config.yaml
image_size: 48
num_classes: 2
encoder_depths: [2, 2, 5, 2]
decoder_norm: "groupnorm"
decoder_blocks_per_level: 3
decoder_block: "plain"
Rows from block 7 of the decoder of a small segmentation model, named by matrix and row number. Each number is 200 + 40 x the weight over its row's rms, rounded and kept within 0 to 999. All counts start at 0. After the name is the row's rms in percent of the matrix's.
After each channel's rows are labels from the 100 images, of 14848, where the channel reaches its highest value: "peak at" is the part of the image that holds the peak. Only what is clearly more common there than usual is listed. The data: rosettes with rotational symmetry. In brackets: how many of the 100.
# conv: 3x3 conv (decoder.decb.1.2.conv.weight, 128x128x3x3, standardized in use, each kernel summed), inputs 0-63

conv.126,091,241,227,216,215,258,129,233,227,216,204,260,213,198,187,152,214,160,289,202,208,182,208,220,176,188,192,220,243,141,202,207,223,245,130,268,155,232,219,182,208,188,198,237,119,214,228,201,202,179,136,109,186,145,251,232,284,225,170,198,172,189,194,183,272
peak at: centre (89)

conv.76,096,226,128,312,267,201,254,199,246,207,76,226,187,217,112,195,142,221,215,221,213,263,235,160,202,232,178,133,207,193,268,263,177,153,234,137,208,234,220,198,144,238,236,226,221,227,177,175,195,204,173,181,155,182,161,181,165,255,226,191,201,168,215,196,193
peak at: middle right (45); centre (32)

conv.1,105,233,214,231,235,216,220,130,279,214,237,242,235,155,218,181,170,240,220,198,244,250,219,156,205,241,230,159,148,213,303,184,237,217,273,136,172,209,206,253,232,244,179,176,186,224,147,168,211,225,252,194,186,201,179,212,213,237,238,148,257,221,208,176,231
peak at: centre (44); top centre (27)

conv.98,094,152,135,226,198,228,151,186,249,238,210,282,244,208,173,174,191,203,189,262,123,194,125,260,185,128,167,182,137,137,168,167,170,227,292,184,154,233,278,252,222,222,226,243,214,182,309,163,200,196,187,269,195,214,213,192,186,248,203,272,224,154,214,212,250
peak at: bottom right (43); bottom left (36)

conv.74,110,197,119,181,249,175,188,172,228,240,239,241,190,209,226,237,153,183,151,176,247,256,226,236,170,270,183,190,197,249,182,226,278,176,183,165,214,177,167,197,230,271,114,171,202,185,230,221,158,217,265,158,174,178,193,190,228,152,146,275,255,208,130,199,254
peak at: middle right (42); centre (28)

conv.32,101,143,177,232,243,211,161,221,235,238,240,225,129,217,196,120,241,166,212,267,222,233,256,202,227,229,234,218,180,142,256,225,194,250,217,251,148,199,247,136,210,247,250,226,177,162,222,142,175,181,241,182,236,166,237,268,238,194,182,196,245,216,240,175,203
peak at: centre (50); middle right (36)

conv.81,095,212,197,198,227,299,213,230,215,137,308,201,260,158,189,229,166,193,169,263,170,163,137,169,220,204,169,259,212,161,202,212,181,201,216,185,148,226,177,234,232,240,289,216,156,184,190,152,166,125,180,218,198,182,196,243,211,183,178,234,195,215,225,168,215
peak at: centre (87)

conv.78,096,251,251,223,225,246,235,185,205,250,241,198,157,217,132,230,217,230,188,177,197,244,234,202,195,253,178,231,177,150,215,187,148,214,178,203,213,216,209,154,226,285,161,210,212,260,299,181,190,227,145,149,128,172,203,245,244,252,208,151,106,157,254,183,183
peak at: centre (70)

conv.53,098,150,234,243,168,208,246,195,176,220,188,277,205,142,175,234,245,224,169,229,207,165,183,159,196,210,214,177,179,185,207,169,123,174,177,198,247,109,254,180,265,242,222,173,195,157,234,126,158,243,104,210,187,171,119,161,180,213,177,253,206,181,192,153,325
peak at: middle right (27)

conv.33,099,173,140,222,175,165,234,151,161,235,146,190,203,192,182,180,157,293,230,146,256,236,137,204,246,216,159,235,206,200,181,138,210,163,198,242,215,137,268,183,121,209,182,220,138,210,234,193,177,226,274,260,147,249,174,156,263,237,212,205,249,172,190,214,194
peak at: centre (65)

conv.111,081,244,227,265,210,176,165,240,191,196,171,175,204,214,169,161,275,182,184,219,209,210,181,166,186,217,212,201,235,240,174,166,173,266,179,218,247,189,168,206,118,221,225,286,179,220,162,246,185,162,230,228,153,222,258,198,211,148,230,259,153,230,202,219,257
peak at: middle right (57); centre (39)

conv.12,103,224,243,133,216,161,179,208,159,151,178,232,186,189,214,162,211,157,226,175,122,130,141,242,185,198,150,218,184,182,116,182,179,255,189,190,236,238,177,168,205,262,243,208,198,201,237,201,307,199,196,188,264,154,152,172,267,170,180,186,179,170,182,174,188
peak at: centre (79)

conv.110,121,243,256,224,230,220,269,231,192,201,241,175,281,240,193,252,236,222,262,220,220,240,163,158,202,274,219,195,195,260,234,214,181,190,155,230,220,186,176,208,152,225,244,172,175,199,190,219,173,221,197,210,166,177,175,161,126,188,198,179,213,187,191,215,141
peak at: top left (41)

conv.48,105,203,195,239,231,195,205,259,182,275,223,146,222,187,215,169,289,143,213,215,191,184,163,239,245,177,124,205,241,167,169,131,147,207,165,265,173,209,236,195,246,149,248,233,194,186,205,183,184,210,219,167,185,150,221,127,247,260,193,212,219,75,151,190,237
peak at: bottom right (27)

conv.31,093,226,230,243,286,180,212,260,191,252,203,202,212,165,249,224,305,253,134,174,227,184,290,144,226,182,225,239,121,266,227,114,125,116,232,191,191,250,201,174,194,255,155,225,154,235,186,181,153,141,133,242,186,168,257,199,176,108,211,158,212,186,196,226,237
peak at: centre (38); middle left (32)

conv.8,103,207,280,241,209,178,233,222,248,199,249,249,270,163,228,199,176,237,234,168,154,178,303,143,222,211,207,224,205,141,237,190,155,202,234,141,250,159,196,233,191,228,122,200,217,244,182,164,205,253,211,193,213,222,167,216,118,157,251,171,230,216,203,225,125
peak at: centre (85)

conv.86,090,168,215,244,204,185,184,217,216,157,185,168,242,282,231,215,182,205,206,180,236,173,250,138,178,238,156,150,138,151,158,155,157,162,202,154,159,286,219,213,241,173,161,178,196,137,208,215,214,233,174,142,186,92,235,127,189,243,198,203,248,202,193,171,210
peak at: bottom left (96)

conv.125,090,152,210,195,246,200,164,241,164,205,216,243,221,149,129,193,169,203,258,229,198,112,275,219,249,209,185,150,155,202,110,154,194,133,196,252,190,227,228,239,211,202,198,274,226,180,221,162,190,135,184,222,157,167,238,211,242,188,221,247,192,189,263,260,279
peak at: centre (40)

conv.93,095,197,232,201,235,261,243,207,223,193,254,218,169,151,119,170,195,138,242,217,172,221,221,173,243,235,140,157,221,228,220,209,270,107,129,154,210,209,206,258,126,184,246,241,227,263,230,287,200,225,189,242,147,207,201,234,161,265,177,264,150,154,206,162,232
peak at: bottom centre (40)

conv.41,089,197,179,199,129,290,242,235,181,156,154,200,181,139,212,203,230,183,231,190,204,176,73,193,209,165,184,212,216,136,137,151,170,157,147,189,195,189,227,193,243,186,197,124,227,233,224,247,192,221,190,183,254,181,145,157,239,181,124,194,144,160,161,227,187
peak at: centre (90)

conv.99,105,194,232,210,253,186,200,250,238,222,272,202,229,214,186,202,224,148,224,238,239,226,200,176,220,227,152,180,206,195,229,151,263,206,218,181,191,227,259,151,126,210,152,261,236,222,222,248,160,204,193,201,171,223,278,177,128,274,207,287,180,134,200,200,251
peak at: bottom centre (37)

conv.17,094,205,244,156,239,203,172,234,225,229,143,253,176,197,210,265,198,215,164,123,162,203,198,119,209,193,178,233,244,176,202,141,141,212,304,217,168,200,238,192,172,254,155,201,188,209,211,154,224,156,186,199,195,174,143,198,147,218,239,215,242,188,243,192,334
peak at: middle left (40)

conv.35,081,177,243,216,226,200,205,184,228,191,238,177,307,240,298,218,247,121,205,250,193,200,224,147,168,230,151,207,251,214,133,198,156,197,227,277,188,177,206,179,225,240,147,149,226,312,210,192,150,240,239,246,167,219,207,215,254,162,171,118,156,167,185,206,193
peak at: middle left (43); centre (33)

conv.45,106,101,220,184,134,224,187,180,209,169,182,169,231,141,233,222,220,207,194,252,132,121,201,203,143,209,140,234,265,195,138,224,144,191,234,173,174,229,216,272,167,205,169,216,200,154,280,111,270,169,195,122,204,124,170,186,175,215,209,150,232,254,220,263,176
peak at: top left (98)

conv.65,093,169,198,171,195,244,226,233,187,234,169,200,184,198,161,233,148,194,184,144,246,214,161,217,208,202,196,176,212,196,229,164,209,326,163,258,206,183,199,208,165,178,253,228,174,120,222,213,131,238,145,257,161,178,200,142,174,209,97,229,220,98,183,224,190
peak at: bottom centre (48)

conv.63,105,173,205,180,160,183,150,194,158,233,190,154,185,182,235,234,160,158,150,208,204,219,220,238,211,145,209,210,223,235,204,183,187,195,203,234,206,129,284,195,184,195,180,251,200,179,203,257,233,190,237,296,201,245,251,197,101,208,198,210,233,257,158,226,135
peak at: centre (77)

conv.44,088,185,166,207,158,226,189,239,222,188,190,241,273,183,183,189,152,190,232,83,184,245,222,212,151,205,208,178,245,151,215,289,151,186,155,152,185,210,198,102,138,181,241,153,199,190,237,148,232,189,159,184,241,184,138,290,207,209,275,204,164,236,295,164,258
peak at: centre (44)

conv.104,095,150,234,161,196,134,115,212,187,207,190,270,187,178,244,127,234,177,167,243,188,165,166,125,220,159,229,178,183,213,222,204,113,253,187,176,184,250,206,161,166,185,214,162,190,191,182,268,186,177,164,245,197,256,164,210,213,129,121,246,222,182,207,192,210
peak at: centre (52); middle right (27)

conv.102,085,259,131,223,210,155,179,230,259,201,202,193,166,186,261,168,254,203,262,201,198,123,204,163,175,166,141,258,281,165,201,240,183,237,249,252,246,185,200,199,197,137,214,149,270,203,231,161,153,246,158,185,219,178,195,165,165,267,185,221,177,177,246,134,224
peak at: centre (87)

conv.112,111,227,259,287,218,185,219,192,208,234,294,209,218,221,208,227,199,133,182,239,229,238,265,146,210,206,256,256,203,168,222,175,190,123,204,167,179,204,252,154,189,206,151,192,263,224,210,181,162,191,149,217,235,195,232,206,213,166,213,214,241,181,238,231,227
peak at: middle left (40); centre (29)

conv.38,085,172,136,272,128,134,173,182,128,153,244,164,238,267,186,272,154,224,206,259,254,190,208,209,220,190,191,210,248,269,176,276,207,289,148,171,199,215,208,218,187,161,231,188,199,192,191,124,244,148,179,203,135,139,291,247,206,196,218,170,208,198,215,286,129
peak at: centre (72)

conv.120,089,129,199,150,331,237,194,182,156,210,223,182,179,219,157,286,227,226,216,194,160,206,252,183,192,196,198,237,228,169,165,208,245,192,184,179,148,165,166,161,137,204,191,245,174,211,216,223,131,157,247,184,155,203,178,227,278,241,182,235,187,203,252,238,253
peak at: centre (55)

conv.94,087,189,219,175,222,204,146,310,168,185,200,260,152,196,220,182,190,180,251,200,254,184,134,144,190,235,202,172,182,181,182,137,198,218,159,180,208,213,240,232,238,230,192,213,182,170,192,135,181,184,206,211,160,175,268,213,140,153,214,191,225,172,214,101,119
peak at: centre (56); bottom centre (32)

conv.16,084,205,239,149,208,144,172,157,198,204,183,212,192,174,199,205,220,163,169,211,214,252,202,168,176,211,187,201,220,253,141,209,195,238,187,124,231,208,186,244,191,170,217,90,220,155,160,202,202,185,173,121,191,200,182,137,207,269,231,206,193,169,193,227,127
peak at: middle left (53)

conv.22,082,243,207,196,245,130,203,236,157,164,143,219,202,153,193,123,233,296,192,127,211,156,225,194,170,148,192,103,180,175,183,158,183,158,201,195,211,141,226,161,237,220,199,248,129,252,151,125,203,230,223,162,181,137,241,188,248,302,181,261,254,260,191,223,166
peak at: middle left (47); centre (40)

conv.9,100,174,168,174,256,234,243,246,239,157,218,233,191,159,242,205,215,183,227,207,238,158,221,143,206,249,269,132,231,216,138,129,203,239,207,171,223,216,226,169,252,170,147,230,213,262,147,281,226,206,215,168,261,226,255,181,251,211,138,174,235,153,156,251,155
peak at: top left (56)

conv.34,089,215,179,159,178,219,238,233,121,136,227,215,178,182,154,162,204,152,158,248,220,158,116,200,169,108,186,169,268,126,193,194,208,151,203,217,190,192,154,159,255,222,189,168,155,170,224,215,252,135,243,170,216,161,188,157,259,194,223,182,219,262,189,253,208
peak at: middle left (55); centre (32)

conv.82,097,137,156,170,217,200,211,247,147,146,160,196,246,221,224,193,139,189,167,206,230,220,120,167,206,177,233,184,182,147,191,144,226,205,256,291,196,286,222,204,178,200,182,163,170,157,205,232,226,238,178,200,218,234,201,145,117,196,249,206,187,171,155,216,232
peak at: centre (76)

conv.4,095,233,236,240,241,191,140,142,165,234,135,237,178,201,215,229,200,201,192,177,155,257,221,155,117,166,255,194,159,208,148,165,202,211,198,180,183,247,232,213,192,219,179,219,179,190,251,118,234,190,218,153,182,306,194,234,175,172,196,184,167,241,214,160,236
peak at: bottom centre (36)